A small image embedding model, trained from scratch.
Model: 24-pixel images, activation leaky_relu, widths [64, 96].
Training: muon at rate 0.0087, held-out accuracy 100%.
Rows from block 3 of a small image embedding model, named by matrix and row number. Rows with one number belong to one channel. Each number is 128 + 24 x the weight over its row's rms, rounded and kept within 0 to 255. All counts start at 0. Numbers have three digits each. After the name is the row's rms in percent of the matrix's.
After each channel's rows are labels from the 100 images, of 14848, where the channel reaches its highest value: "strongest on" is what is common among them; "colour at peak" is the nearest of a few named colours to the mean colour under the peak. Only what is clearly more common there than usual is listed. The data: gratings and oriented noise at many angles and scales.
# convs0: first 3x3 conv (model.blocks.3.convs.0.weight, 64x64x3x3, each kernel summed), inputs 0-63
# convs1: second 3x3 conv (model.blocks.3.convs.1.weight, 64x64x3x3, transposed, each kernel summed), outputs 0-63

convs0.37 087:113140129134132151132137081128148124147139120103108140135125115133136106133107123129141173169130108110131123119165190128160157127078086089125131144101151088137167159157131100117169114119177153
convs1.37 118:143169131139138097166077128150164128124124112129120137137113127140138133123119179092104160166125138129080132169119114151143133122136125122144129148131083102172102168113064145120153123109137093
strongest on: fine; stripes at 30 degrees; square grating
colour at peak: pink

convs0.39 090:138140138136112108116129178145109129160152141087187141110113097085112174136102136126127134140122131068196112125139137104157101142144119126112121112132135115147111145122080170117127136156143117
convs1.39 121:154167150149124135152113153163154091158148104156133142176109152147128131131134176113122157184130135124072123132113130122113120139119143142132163132121135142144099178120084141076115103152121116
strongest on: fine; square grating; stripes at 165 degrees
colour at peak: brown

convs0.50 081:124118140155118109102137143081092166120120142142090121128098122131104075114119164138132104121088176146163129164150143117165098124113133098096114088133115121118116119092117144083172110126122151
convs1.50 085:151093110096119101101144132107127107119155089114139128128108147124104107133149146109121077109084152147173118183108115167193150111119164140133097137153137120132129125159119107149156119157111134
strongest on: coloured; dashes; stripes at 45 degrees
colour at peak: cyan; green

convs0.19 094:148124132152109138108125146170115137077081100127129103129177121069127145088151134117120105114105111097134151106114129140139131123141108102124181104120141155095141169138132104104172104124142093
convs1.19 115:159155149157117127162114137141154127150134115137078131155076107134158131145145178126109115183113121101081162141122134112095147146133168150127140169105138165153108163134113142122142133117162130
strongest on: fine; square grating; stripes at 15 degrees
colour at peak: brown

convs0.5 096:139118134120133118150096126132103152131177126161110147150186111114103116109090092131145156111068125182127100173167155133142107140108124109170080126119097104113127140119122108141130132130126142
convs1.5 087:135115118099204121113158148118104120133097124093131083142100132144135123176096137099134148086072142137168142156170097154133142113129132124164127130101150113124141108105106108132145129115136106
strongest on: coloured; dashes; medium
colour at peak: cyan

convs0.16 089:163119121132120166118159085113114136080107134151089169152123117144119140144098093149141130121146106133090115153148104103118150159131113128125159100095117160115118155128133080117141166104185148
convs1.16 097:122139145141130093118137091134159122109121100154097105157082147119137166115126137120113107129121154150103140126115145141100093177133121116139130139104109120169112182101090146143088063158145136
strongest on: coloured; fine; dashes; kind: square grating
colour at peak: purple

convs0.12 124:115106150152139132118134121126124119071118144106189130127143103143151111109136152146138097094082116134128128094143115135134140142097124097109124119148115120083183085085084111135145117093091147
convs1.12 115:140073103147152190123096089129097146149086163128179112141164122113168110100121124103117090109123137152132142130164137137104119149121134129083137120115138125138123114132120126147137157087089119
strongest on: coloured; coarse; kind: dashes; stripes at 30 degrees
colour at peak: cyan

convs0.6 100:133124092106136133164085135127089148152145128122160096126120134154084128164115151106146150104126155137174158162103131104131148133111151150113072147123141110088111177091140127129121120083114141
convs1.6 081:133101157137128109145127142094128119094143128101156149112157138190129171106119122120129108115164119100149100144151133143080133124099172116136154119141149089150136093143116144139109136122081067
strongest on: coloured; dashes; medium; kind: square grating
colour at peak: purple

convs0.28 112:130120103098135115146124091156179181143093110087090101125124143130156123128121135161111157157118120138084157086089132102111142168110158128118090120100098138109104149140125147115109111119151149
convs1.28 073:131139131138123161112151142190117063141122131145075107103119143119128146121124143089090175141127114158087112148102102154143108135135105104160152118131120139135108135123126109110144119158192127
strongest on: coloured; fine; dashes; kind: square grating
colour at peak: green

convs0.25 099:112161099133123168091122102134150139108116122148134149117134139112126152095132137136174112075143102084156134104143102148129146147140074071104158155113125114110128110142111081131144107092148147
convs1.25 083:133103152165120128105097132092165180123104123124132115104123139111139148149152134140118063129182149114098117136129163118123101099168099177137134098102129140153114166117159142107104117112114140
strongest on: coloured; very fine; square grating; scale: fine
colour at peak: pink